A small masked image model, trained from scratch: 101725 training examples.
Rows from block 2 of the encoder of a small masked image model, named by matrix and row number. Rows with one number belong to one neuron. Each number is 128 + 24 x the weight over its row's rms, rounded and kept within 0 to 255. All counts start at 0. Numbers have three digits each.
After each neuron's rows are labels from the 100 images, of 14848, where the neuron reaches its highest value: "top examples" is what is common among them. Only what is clearly more common there than usual is listed. The data: close-ups of made-up surfaces with and without defects.
# fc1: MLP up (encoder.blocks.2.mlp.fc1.weight, 768x192), inputs 0-95
# fc2: MLP down (encoder.blocks.2.mlp.fc2.weight, 192x768, transposed), outputs 0-95

fc1.732:128055128148128148123116144161158173072128128101098128104128128110102114098170128108128128092190163166128137128107135128164105128075152089128128106167128113158128128104098128093108128128152141156128190128128145084128148141128110128122151096128153128158128128149178128142103128128113128128
fc2.732:088142128081128134104137128130124128097130153171096137160117128125147128154128116128128110128108154128147100125101061085111120128148180128129128128094128128088128107128195113161168128128128092128128145078179128128156113153131158153106112165124088155128122149140114128133128128128128143168
top examples: crack; woven cloth; hole

fc1.41:128128136095127128107128128137128096128093154141128091135113128142106128128152128123128150139089149110104108150151106128148128173146149141114097128092128114119113152128114108138128130161166107164147117073128128138128082129100128128160168133128145145156121160110149100134190145118096083128
fc2.41:128128093100128100148152145109074185128121096094128139085135139140128128107128134083155121128128128159143128145111100160163142153112137163169128128171099170147128128187060141129101149139135116128113135103084105157107123113135115101097118137184171125128158128133128142128161106163145147128
top examples: hole; tiles

fc1.710:087166091128107167128148130081128121142128161093108154115088110133100128128126149128128149176151156083135137134128097128100137144170128141128081128128109160128084085128117143128140128075116143109139120163111145128128109116128128128144128120128128093100152128128128128128111121143080128128
fc2.710:137133128137128195128128128128168151141128090112115175065128180100128169110124103128110140141142191139128128107159128153128102145128128171128128099109172146120128140175144141139128114177128164073138144164128128159147098128100163121159120128128128128128139114128128153128128117128128142128
top examples: wood; leather

fc1.154:175147128137128135112128128140165138076101151128128189120105128128128128111128109169128128137112128128102128121108085088115151068107128058128096152128097106111142165092082128128108128128128128139112156117118145123139097148128128147128106149183128172128128128146086159128128128098103128128
fc2.154:145128115145159128128121170128150084154149141091128128176077066147091070147101127098102142128128128142094112076128128128116098197117154100128128106128128128128154111128139148122159148128128106080150119106110118128094153147123138143134128128128147073128132048140124128136117128138111128128
top examples: leather; tiles

fc1.443:081145087128120128159145110123120070128124133085143107128103080125128200114128113086110102108160141128141076162128128168128091125121109139128128144128128113154153099144128113144094149156165146147144119082128091128128128128128093128087128119091141128194135102125116114117147114108128128128
fc2.443:151112128128128160075128082128176128140107156111132147128145151130124128113148088128152128128116115164093096139128128076109103128128170199117128100126145128115096143137128128128121146112128142128142144119144073128132128128129153149186113117090130080105103128128147128120147128183149145167
top examples: stone

fc1.731:078128149114138153137184128113128128084128170088124200143128128128128159161142071128128128103112128139088093109078128081143140095121171165128128106128128128144128106128082112128102117117100153107157104108128128128119138143111128144149128119134160189128128128166097128088128142128128105128
fc2.731:170128172118146182149128128143109144128139082128128137108128158109148128128136128128128128161116128175148128128135128198128150137103128128096108128172128128136140128145128148142140128084177128113113128121128103128119106128142096060097128086128130117128128128081139094128128088128128167111
top examples: specks; wood

fc1.763:151128127103096142128108142147169114190128102161137128097088102158146128128128151170089146084128156090128066128095109128157128090105128128144144128128128128097128173120150145128148111128118152128128198128128128128128095150099128136159128111150110184109128114128152169116166080103090094128
fc2.763:128128128185168128053130089136128107097128068059128128128128128128128094128091123128110103160128138152128117128128135144098128095128163157128128162128091166128128067135142132128134128140146115128128045128165131125153167112111150128102128151128153128084144128115128128128128125141131100122
top examples: wire mesh; carpet

fc1.336:166128086142128191156128108150162150128128128112128128128094128123128175145137128132128101166128154143101128156072112111155128128090128137114134128128111128147128150103125084095083117156128149150128150128134140128125094128093143128154157100118128153128106147136184076108146167127119099128
fc2.336:098128096126092128133146128114098171154107067128158113128193128146128143165128128144128107128084147128153128095094163104099112133128128128172128157128136104149164137128145128128171128132138128128128072098114186137128170086107120066128128110107128128112140188157099130150128152087128116128
top examples: wire mesh

fc1.432:116146073128172095141128068138119128135128140128128120137128104139063128138184138093116153129120095128122098133138107112094128180158116169172128128090112128128128128128100117102140116128143128128128175128168084128093157128110149125128144128085149128117128094135128111147128167106106128078
fc2.432:121128111148116128128128164116096184128116100104138128177142128129128090152098130128128153128113123140152128128100163165138153166122132138130141102153137176142112128088122128128128164128130128161105149136082135100192108122128128128172128126132112093119100128092128128128113128128155128128
top examples: crack; brushed metal; specks

fc1.695:158128129136142112090165110128099128094152114106128143110096101115122128114165155150128128187086101128053100128128128188060128157136109112137157152109157118114128087099128111128117112128152102109158104128173128128128137099128155146128158128113150146111093128112122107128128144100128152018
fc2.695:128109095128091128087128114133089151128149155128128121137128112147113083128117095152117134162122169128128106125128092100128105111158148164166105108164078091117177128163099128120142157142128169128093098103108128128109146098128080157148165128128106128128142144128140128096110128128128114183
top examples: bright spot; brushed metal; dent

fc1.157:134138120128128142142151128117098119154088072128153128118128128104142147096142139117147137128128124085077128149121151165154102111128158128128139152124128128110108136128128128128170128103111097128118099089128138141102109138085137128128102167126137128128154147140128146104121175070105115107
fc2.157:128109128128157128128128084104159150128128128128103128128168128105191128139128128121081132108128128128125197163108088083149146128128057097128100128170150128096090128095148097121106141128111128094144128148102118128128120095144152141152167102161128128118152193095128175145128128114128157128
top examples: wood; leather; crack

fc1.630:128086128177151090122094120128085055113128128116100091174142098128071128149171128143173151152157161115128138128162150146111143157145101110123106128128111091153143139139144111155114170105128123136150090128144128172141113147139143144099112107128120128175162106137094170147161160139116128087
fc2.630:148083109157107128128128136108128169066124128158101118093136105128152110128128133150108128128151117134108141169131095141178128131101157089128128128154128127134115067128128158128128198128132121128116114167142120095152157164076128122115141128128128080106137123116101108113196136126161128150
top examples: bright spot; leather; wood

fc1.193:136098109148099128128103128128168110095120093084086145116128141128096093136119101052128108161121182165108153111103116098128121175114128128128142142128102164157143105109128128113128121110111087145168091153101133184071128154145128182165128113121128128146128117158129128114136128101150128148
fc2.193:053128155116097128112106131121102170176128128171113128081142128114102140128128134117125128153101130128122128140139128140100107076118142128132128116128115169128186098109152128128128128128210128134102106137085128111128095128128094099128105166088150152128148172166128156123109190120128128128
top examples: bright spot; leather; circuit traces

fc1.1:108106096097128103164142112121161128106128128128128128128112113153129143128180073128075147094128147128113088128103128160130128158128057128175122099119167041112128128150128128142148128139128095128112132115155074150128128128159128128083151139160128134152151128128162108154113109104128082128
fc2.1:173154134128176128092128128129126110114128088101096071128098151121128118128116068104128124128128132166040140157128164185128154128188128133128149128128120174169149105136128077166128128120105083128129128128104095113128128157155172148137189128153097128083128098095148145097107159128128159114
top examples: wire mesh

fc1.709:181105160085122085150128098100128128151115128128133134133146119155157105081159133142165146149123165074103128143090128163113128128141101128104150134155097147128128128155117162113136147167136128128128128136156121107128119144152106156128134128106097150128149141146157128107128094116094095132
fc2.709:129139128128185124150156112150145128136166092128128128088092121128128128168109128140155128128128128125128128168128116128168128148128181159091182131128177128108110132128144092167151083128128151155128175128167068128128128169116143108157161128115128118128146128174175128104155128143128147108
top examples: wire mesh

fc1.584:128128140155151128152179128149190128128151172095110128145147128159128155178128159069128117152128128114128128114128135215151172168134141095095117070128100128128146167143124140117120145153128076108113149094128150128112128158128128128109135128102128141168128126111113128110128128137103128182
fc2.584:128102153111128156128128128129096108141128163144130112076083128148073127121128128128128111128128162144081159151149166103128128115145144128179128075128146128114169097151128107148129152090128115128128169128128130139128096117151128183128172128063143128157128128129122174096079106128128104097
top examples: wire mesh; carpet

fc1.459:192098128128128128128128148128163154106087165119107081157149118183108100152145147155128144128086128146156147119102188168150128128122135128116128125154128117136123144083163147161128114136128128128143171107128128150128128118128128128157105114107151128128120122143119128169128128128155158088
fc2.459:141081128147142105128148120128128142192134103153118119165128148128159113128128147119128128128130160179128123099128108128102128116081154097123128128128113128140111114079128156133144155116194128128129119153128128126151128148154139108147128132084092096128139134128093136112155100171200132128
top examples: wire mesh

fc1.108:128097100128165128092128151096128147102170118139141128108107140128128172153150116128140157128114136128134090180112139128108128159128159128097128155165104178101128092128103128150128185121128136144128128099151128120147078154128152128128133128106146119128114128160128103089183116128128139159
fc2.108:143145128147146184161178116126128154169084128128170130128087126129123138106105128128128159099128128086127128176121090129128176137095163145132156128097160083128157128065128140092131128148111151137109128178128111128128160128128128128128128147089128128128128137093164128113128140128095128136
top examples: carpet

fc1.145:156128155128048128128144088152152117117128128111072128128105138146100128146128140128139141120093162147059078128118133216128161128149063128151128102109128146128081128128128116128128118143128159129128112109128137116116103145153171162124149128091114118102126125092104105145167111162115128115
fc2.145:151141164141111128132140061130159124130147128115128128153103114122096128164108128138119118128138149131128164122097177107146118172128106121162128128128121114061148128128128151091141132164143066171141128137122163138128144106124113128126118060125145107151142150145127158104158193163092128145
top examples: brushed metal

fc1.140:161128136137113125105156128150128128178093100114128158128155101128104128157166141128162118146169103105115085128096149150101112166128128135099100107149091128152128117128128128084100122170136100161139140128109151128104119163098114138149104099077140145138119116092128111149128111081105141099
fc2.140:154105167144119105128128128128145139128092128106128117098096167116153128201093108128111138109128130172118100112074083112138128104112128149147128105128144132128113098097089101139173120128119114128137128128188154112128128128128128096176165109128128147075116141128128128128076128128128128128
top examples: circuit traces

fc1.357:105116128128101123128093112111122103111135102147119128109128175091103128113136108177064144081128177100161156128128117147147102125105128130128166156105096128141113100128128170092128183101136136120144176120101128128141141135128155102128143128166153128148111128162128128128128128143128135175
fc2.357:177130143128128210138141128122128128128089128128089097155128128128128225128123128151132163141144147128149103116101145109135070173137099128128128151128116117128149128122108091130133096138178128092128128160128128128116099128083130128128128128128104128128128128109099150141128078099143116125
top examples: leather; carpet

fc1.510:116128152141108102096135174128167093154158137128128079146128128128128168146165188129095128102149128098090108128103108139171115128145130135149139104152128117150128094097096128097100156154139142176128128113155163146093110128105116153143138164128133098158128128082128128128112138128086128153
fc2.510:128103128103105060106128169128145134112186128128112157128154110128090049128087128128150095148110128153159128128114143149128114097128157137146145108128128173119135128160143144182161110063128128150184105101094139128128152105138128128119164102124181123094128147128128086128133143192128128130
top examples: specks; woven cloth

fc1.419:128128128128086128119157158128140172128140128172148153128092137137097128085079116118128163080128128169055128128128108169160128128148128119101154176089128111089128131145128128148157124101113128086153155128110164144128166153128138138095128128112128141148122187128128128122146180167168128128
fc2.419:092126128103122128135111128140103105128072083161121128128128085128075176123148174087157090184091128128140128128112076117083128122128095165085128125135123128106128188118101100172146128129129128185128130128128128128128182148145128145147086124158105102095128140116169165128125145169102128089
top examples: brushed metal; scratch

fc1.253:079128156107145164128128168119132089160145128145128096128128141128115096148113102128151155083121128128089128102128161187185116128128128166128128128183128184157136128160128128080113106197128128128191128099113162128089097109120139180128128172128087144117109161128091128109154123128128156101
fc2.253:140086174087137218148101191123093128157128057175122106128148128117167128128111145101097129128136128128163128128116138128150140128128118190165131128082163139082128112104190140128147128165128128097128107149144128128128142134144084069128128146132123134135128092060160128128128121128118119104
top examples: brushed metal; wood

fc1.753:128128064128128128158128124128128096115128153150136128138142143111134143080120101099150092172149128070128172108197128171134140128128118128100128106128141128128099128104121110167105128128157128115113053156128154110099102102134157138139082128155173104138128180128139118159105128108128105120
fc2.753:153182128100128128097116150128128123103128164092158134135139128128111163106140116126119111128157128128128102116083128128147128124128128169132164128120128181108128142128107079145166144128128141128128128128148085117128128119114131097148152156124103128083128117088164114164128160131128148167
top examples: crack

fc1.87:128128141143124118106161082128147128148081119153136134143113106144136159128180100131095177120113155117079103100128128155170119128128128112138095083128162090128169128128128144128105112158126128080084128098173128102137086128154157128128128128150155116168079145128128082114107139104128142079
fc2.87:143178146126096128119097128128122128128188131101119128125128195123154135128071128093166128151144093128128117127121122166094128081183138148091166128146156174087167137099128119128141105154109146139128127134099090128117128109113149129177145131104097132109128050117119142129178128128137140128
top examples: specks; wood; leather

fc1.728:077128121128128136128148128137128143128128128064128151128103094128088128086128128108111156128150128122078128088128182155106116155151128090128113128182128083100128108111128128176128100128128128128128108128128128081105179150128117155157147094128172114155118152128128087141128174128115128092
fc2.728:103099128092166107139128116128101128128096116140128148109154110141128139101128128128092122096106120128151083130131142096128157069129128115169128128039128128169155129135128108143150086102152149128128128128171128128144148119143128128128143128111151107125145179122158117128069151128098128159
top examples: brushed metal

fc1.34:097128128128128164104101199138132118114128145120105179106128158128113104095114119108169144128173083156128128137163148128128128178091135128111139137102105128152107128128141114108194104128088089128128128128128088168128120105128153167158109141080159128174151118128086085113144069086127128157
fc2.34:096103173186128128152113129102110137103090098128143128107128151128140155130128110181128128108174128128147133124128128101128112155129092136107125144155092107128128093113152156130100145122176147135115128128117128091134146182128097122135118181128131128139128108136128119134128153083175110128
top examples: circuit traces

fc1.131:132128110095128128120128128128147128138102157092158161128128114128111155101106128128128156088128128115128128053100128108098143128128128128118128128171117103128128143128128089086073099149128128139128128153104182165137128128142146135128128097128185166129127128153164176121111084098085112128
fc2.131:128128128109119128090128124128115151139104142113144097128153075134137143118085158124137145142128128128107128116159128144128080081128165128138168128128178128128099172163110128118128168128142120115128101114089122128128138128128128179155128075123110187089128086158121137128128128166091122156
top examples: stone

fc1.259:128128128099132157099120154128128140128049134128159161102084115137099128099139114156128138101098116111128111128144080128107110190080155117073128094128128154108101101128147091152139097128139115128157152128128091118148129128108105128120151160113128156157128160174144144153110161113094128128
fc2.259:140132128088116061128148137144140100147145166128085137128109143149128127128128098128148128128128146148096130107128107144143074114128089128128120134128143108128043128188099124121128103150128152128120080128128097128128128144128169141128163131128076162160131207091132128146111128152128096104
top examples: stone

fc1.599:144102128111145076089128128128114095151128113098158128143128104147128128096128128093142152110158128128134128120128120171102113154128128128128128118145105128128147099095128088113146151128165131128111147153128113128060105176141119140101135171128180128112092128089130086128159159103128128160
fc2.599:128124128128171128171128118128125141128141120089128209174128128157128073128164116128100128121128135128155097128140143142128125097128148128128154128150132102170168187128128128081129103153128144116143128112128128094128173128151065128147128131167105089117150162128161128132128105128090121082
top examples: specks; woven cloth

fc1.352:155154128136094161133144128147128128100128094114109171056153118128128103128154148128128112128152146148069128114128156155109097161128092100128116098128128130110135116128165086097147128128072091098128116097157160166094147163128119149099128117095136128167155152128128077128139128082128141075
fc2.352:139128094074083133136142128128103102182128128128138128127121128128130150143089128183151114101146128113152188128147141091174147111098096108143117171095123128128128156182122155128142104128128134158142125112180128128116128159128108128080153128155158128128128128133101128116110128162110121131
top examples: circuit traces

fc1.636:103135128103128084102128117113117153114128136101081069154161095138141128092145128103146108185103128166109147128128118128128166137151160098128080128128109104128114097116065095128128096166128128128144128104128078128120103099109138113106109134142134104128113128135087128115128105136101128017
fc2.636:141141128128157098090128143100128157108164138122110119167141108128128128099128107097104095162093162121100128160128128095147141187128157104114128080128093128119156121167128097162098128114128085130146116128101128105085140128113133156107148134103151128104160128128120109128128128096128128098
top examples: hole; wood

fc1.634:147087128136112090136157168128128128072117164081142156139128105128116145144085196128128119093170133112128128136065128172159149128136129128181143128164110128164098147091091106140128128128176133150096192108128182128108147163123116155126139128128149162135143128148164149128128159087128139145
fc2.634:128162125128128132128079105128099118128128100128134115087152169128160134101180114173122128128128121145128128078194099104125128103151153139128103128122167121117128120151128128156131128148124128139077107088140157135130086088142105086153120128168165128157148128100148164128065140126076128152
top examples: wire mesh; specks

fc1.35:128121128175079153128172121128139092128075113136098146159114145128134128128143128121134128128116173128144172111119158112156150144128128117128143140128174128151155158128162132091111076142137128127167164071156128100130114177142123146142113106163087139128145104102128096102154075109084101128
fc2.35:128148128128128128095172174128138128166175128128184159128188122128128162128122107128165128117160102128128128108168103136128128136078147128103128139134105128131105128128101159144091128060127149119100128128128128128128105077085128056128174128128163128106147127097113149128126156085128128128
top examples: circuit traces

fc1.497:095128093128098093128111156154128110150167145161079125141083101142128159137131087098087107128139128128145128153128128158112139128080128109128128128116128159128063096087109150101142122137115152128128145145154128110128061115157152151128171145128128105128154141156167158154128104106102128128
fc2.497:145149128106137128128128128153128076128112166128128156128071128154153134093155128129174112146128139128109117130128149128076063143135187128115138128142139076128216128145155131144108076169128138086163173136128161144139128128128145155144116128128093111128133157128128065152152123128128125128
top examples: carpet; stain

fc1.420:128151108097128150128141128128146128091128128128115115119118150170118106122145144152105121135139137110147134128111083128128179139104128114128071128116141157118092098155094137153106085101109128144147128128128117128163160095128158176128107128163128111128128140128128141124116128134128144110
fc2.420:128095074094128128151162117128128169163173094128128128137168128128082098102176178113158116182129128154109128123104090128194111136128145099181083147110128095128128128159153128092104196131128109108128128128104128176128117128104128128128174128128124128128114177111128118128156116101123092128
top examples: bright spot; wood; leather

fc1.381:128134102175086097159099128178128128128080150114088167117108104141081128090128123128128135160136137117128128100154154128128107110117128093128128128128099105166143142112081128128128139142128153076174160137119141159102139128128128146082118109137128182082168128166158158143180128128090151083
fc2.381:128110128159128128074128128152168128133128128133082113117128109143160093128114128108128140128111128128128114128092103071168128170147067115097171128107102133128128160105128145097080077074149108124095146128128168131128139149116128128107127123128128091108153181151088171138128128128115108122
top examples: stone

fc1.62:148128100128128128100128179150128091141116121100128142128128117110128142128128134138128135166160161082143146084099162159140143151128165109114116128145128128144092128137143141154160108146128128141159142138099105121152128176145154111159114128168109192162128128167128151128179069104081150135
fc2.62:104128096109179141090121140128167116122142161128128160128141093144128097128175150128145115143109128128087128152112112092128128122128176128100128122133128128171154089128091114105123094166119110096096172128118142147128117107103108163140101106168107146107143128128173128155145128128153118157
top examples: tiles

fc1.235:132128144148128111099093158139136128116139118128107137091128114139135153128128148128128134106117147128135121093135089098146128141128142146056108096184057142128128099128142128115128137128157074120171143119152128128156116120076126156128145128117116128216121128146094090111128128144101159070
fc2.235:128133110167128110163120104140128186128110099128122128118096149128143128148094146128150117150096168128128123128062128107128115115177128168174132102114121166123128157128135128098141113128109147105094156116088142116151128188118159128088128132102157150140128106096166128084128077076161115116
top examples: stone; tiles

fc1.530:128128087128148160128095128143128102128140128128155153117128099117128128131135106128128128170105107128105129128144128162063128113179128090089107148116083091128161156142128122128106108128142132189128075158128109094150137128180134148153149128100196153119145183139132129137128128143139121072
fc2.530:151128128149128108138107156143128183128166110137124079143188141128128099128101110128128136142128110133085152118128128150145158128143157160125152128121178141063120154128128158169128163128128134140098150082128163113128128159128151172066131128117101120128124128154122131118128089128118141166
top examples: specks; brushed metal

fc1.413:128106104164103128148116128145072075122147128155099150151107143128099128128157170095128128128114168128108128128128152128156128122118178103084140076117128128172122139105134063136123128128146128169164140117153150128128116157120128134121144112128128128128210100128147087120157128120070147094
fc2.413:142105150100128097128128092108146155130196092076128136095116128128150128101149094116118117175129080156128092108103128119116128128128107110160128206186153128121128135138049076088127128128082166157147095133119128128109128096127128128123141094128165128112139128120128072125080122128128102128
top examples: tiles; circuit traces; hole

fc1.121:093128153155128128115128128130144154128081116155110141093105128116128098084171156128124128152166095114107128128130119128115090147128093086103128128133128157117128119165166133056128147141128096166113104114128149185158150171147128150101092128082128152169128152128128080155162136147142134099
fc2.121:128176112128129116163133085109080174116082075144130128139115131116156079147104139128128128128123128164111136150118134134128128100152160127154128139128143167139128183110128116114128128128179134117111115106128143140147128128092171116094128128097162128128128185085128128108128128110149112160
top examples: crack

fc1.365:133128105099101146094198128114112089149128106170120174061108128128138159084119153113089128135147146136087144100146128142079104128107111104102157128084147165115088132110112106128089128124111128128138145123113121096108128128145142102146128128097158121137178128144160128085128104187128133128
fc2.365:128151112111092198117119099066128133148128155109113162112128079076180128128103077131128139128141128114119128150115109128179166128128110126128128074128176152114114157158128146094128124139105128119129128174128128128091095097162144118090152085128128128123152128103092128094179066107128149128
top examples: carpet; stain

fc1.267:178123117104176115128101186077128111158135128053115117128117128133089112144158128146149128128128123128129144128096120157128148113140135086145080107140058122128151128137091096141128145137126128062120147143113128118097128149151176138111147128150145101128145123101096128105084118145142154115
fc2.267:128158153128143128146142139100128142128158128169128128115140134121168128136097128155150152128128122130124143124163101131156128105103170098075128128110100087146116128147148156152128173097167128105099124094131128128153128114145116106145080183128160161170172128113111104128096147069137125128
top examples: bright spot; leather

fc1.153:128155128181128160128110143084128128159138174099128142128146079091109118128100078128174145149100107098084153128149139174128167128128128128128128128128107184137128089128128065070095106149106161137112095079128139162110128128089192128109171109128170151127110128128091114128168139128120101109
fc2.153:128128119103128128128109128119128122128085097128127128160161187128128128132124097128128130053157128142112128093166135080128095080086072128112105155141125128128160127088179128130090147103128128137107074128128126092134125128122171128125144109128128114070134128128115128098128171147166128094
top examples: leather; crack

fc1.309:128119128128128116138143060128092181086128173157128128160070128128151108108167165128090116140104163101133128095122185128128150084120128128164127128128128154119172119108118101127096107128128128157147136076151128128115128118135128115150150095109128110128135180113080101128131074128128128127
fc2.309:151179102121128141082140128128197128128128128076144128173145059101157128128087127155133151128128139128149132128130106132149128155128157157141125128139152085154151107109128128141085128128145128128131128128125128128165128124132128146086125089083128156122128128101128128116128071162128128107
top examples: brushed metal

fc1.318:159082151128102115153128144128083106135081128128128101128102074128097102095144113145128117121128099128128128135150151128123128110128102128159167111128089128167128115126128096161137108156159145118139149128161137090128128160128097165086147165128128130128145165128101128138158133165122166078
fc2.318:132167098128125090134128092128137106094161128151096128167094128092142128140078103167145128143122128129128146140168113100128128071109132128108161128165128101128128100128164103139128128111128128159157128089168128128163133143129163120128128128128155128128141128144130104116164128119128110145
top examples: bright spot; leather; scratch

fc1.171:164128128177104154105094160149148128144170188128128164103155110152128128143091080137159147128155150142117115128153128105128166128128128097070114097151103071128094109128093144128074092128121128116128130110144128146128107093141128149173128128107152140128103105128127115107104126114142128098
fc2.171:148154068133089203121116082134102160154128128105144144128083137136083121128090149128112129128128128120083104154103128139109128140129152148180123141175112104128122148120128081128171128129101125144102104168128128158128104108100128138166139128152159173145128074099128114088128090128102159128
top examples: brushed metal

fc1.476:156113128147128114131128139082079128159128128142167128107087102141163132100108128128148118150097169116114101108135128190167128087108143128128081108148147113141155090128147123144080107171140089106114128072145178064141076100128173158104138114103160154164128128128127128121128120113095108086
fc2.476:127145128096108139128111148107116061128133206088128088103128167141128165128112128148197121134169097175148132128152105128062128128142141170076147098137122150128128128128128128159128128128128128163094163128147098143116113139128128128135128151128119147128115078108101128099128143169125128146
top examples: specks; brushed metal; leather

fc1.715:136128119119071078149111128128144121149144140152099126111128107078100128075122139152116128128097146128107168103128151128144143128112128148108162128119147135100145137091150119128082148152107162128134141111135128083095180083095147119092137153128180156112159146164128112151107136128114149153
fc2.715:172151095128081221154097128090141128153128125128094133128128128074143167128128118117117198091107163105170153113080104128128105128177081128128128128128160128100142111128128128097093148154128141084106167197113128128111145128091128128128158128115099128128155092119111128147115080088107140151
top examples: leather; stain

fc1.191:104118114128109075145103110148098159092147144114116144117103128128128162101128097128128128066123128109157128182179170128175100184160155173128128143111138128128164097113108107095093094110117150118147120111180182093102171137128128139090128128114128128128140145128128090160128128128141142100
fc2.191:115113094103125128128109128160141113167139136092128128102115102104121131128104105128102159076104153128128111145128177071128128138106090186120128128116128128106155128128128128161139166119142121128137147118106104114156147151123128102153170109102131117106128148110128115128101113128128119078
top examples: brushed metal; stone

fc1.329:128150062142128128112093128164128112109166142100128128128128163103139161071104160110128128076128103128110137109135147094107108179160128139150111128085124128143100147128128128092128128169076138163173128128163153128099150103128110128128128143121185151118128128164109150097128128159128141128
fc2.329:157054144147121145105128128128155101202139128128128100129144127140128147125128128128128111159128151088165131092145095128152183174083128129122128130128128104128103150128137128103105128128128111142128111109145128128119128097128101128136079122128098128128177155115110141128150145092128112128
top examples: stone; tiles

fc1.8:104111128138128128128177106137128128147143146128155170128081092128117107114163157137096161098095149141120068128128169128167128106143096072132072092128075099128128152095143128137128128145111177100113168128128161114138106156178128143128128106128102128160153128128146109128128085128116108070
fc2.8:152128092111119109100108154142128098128176128095109078128159129167131167128083139128128086153128122113128142098128121167128154174128128135128135145128128150101170122118128074128128128126154100139128082102112085123089128121141101116144147128128128144096112103128087128106128137185111128166
top examples: specks; wire mesh

fc1.447:107073128105123128109128103128146160128089139120113128128131108128128102141223158128111141096145161141126085163154136108128109118146128100128089160109101094155147137128128075150088128165128128153113116112153128153155128155121106108104108111128111128156137128152120128113133093090110132098
fc2.447:128128128173128168128110153157136127128097180128098128128097066158151121179156146128128128128119107161128159128128086113121184128128119113128128129121151128110088128117191128141116128128128112144105112166156160097167128128128161102174098154128128155142105128101082128128172128159128102156
top examples: circuit traces

fc1.163:114116182128093048106135171128128128128123128117101102081169128122140169140120123116178128128128165128120128162128119128128128128124128132074128128128077114128115105098128114128158128128109128128146088108102170117128114146128128179128099128095128128174099167098109084155122137119135136128
fc2.163:090128128091137128154128145115151128153107128130136128137074128105128128128128124083155128128154087128095128109149125128106153114146170118092128128075128157107128140111153128161128128163130143113164082089128128128086166098128128203102094149080097128088139150128128117150147128131128128128
top examples: leather; brushed metal

fc1.577:128098159128097137137122108172088136098128126070135128083102111117100128140144091186169141076136162148094144150142163162115137133116128096128128128128128128092128128074137128156085166128106128128128100095144128097128132145152178150134128128134122116083160128128144099103155158128150128098
fc2.577:155084113128125198128072128141128133166149110174100108128139128087128128125128128110112128150099126140109128103164159119128103064148154156100128128139138108141102148120147089139128120158128167128087128102095128128128151112128127120128128128128058128162128128137182128152109125135122133128
top examples: leather

fc1.358:114086128094146093098108161128083155079161113147145133083136137087128114162128106128160128083161128128128156114105122128128099151157147141105102105157138146128165099128128096128116168165115161088156144109153100145140128144128096152128140140128157141151123120197128153128165151128177142128
fc2.358:148087155161100224162128132128128096128128119128096150135128161128128120150156128106150128168147147148159128128123092113152152128128112180112128125170146128087128115128128117128136128081191128101128128174153139097086128128066094128174128132126103194119153128116128173128106128106165115128
top examples: leather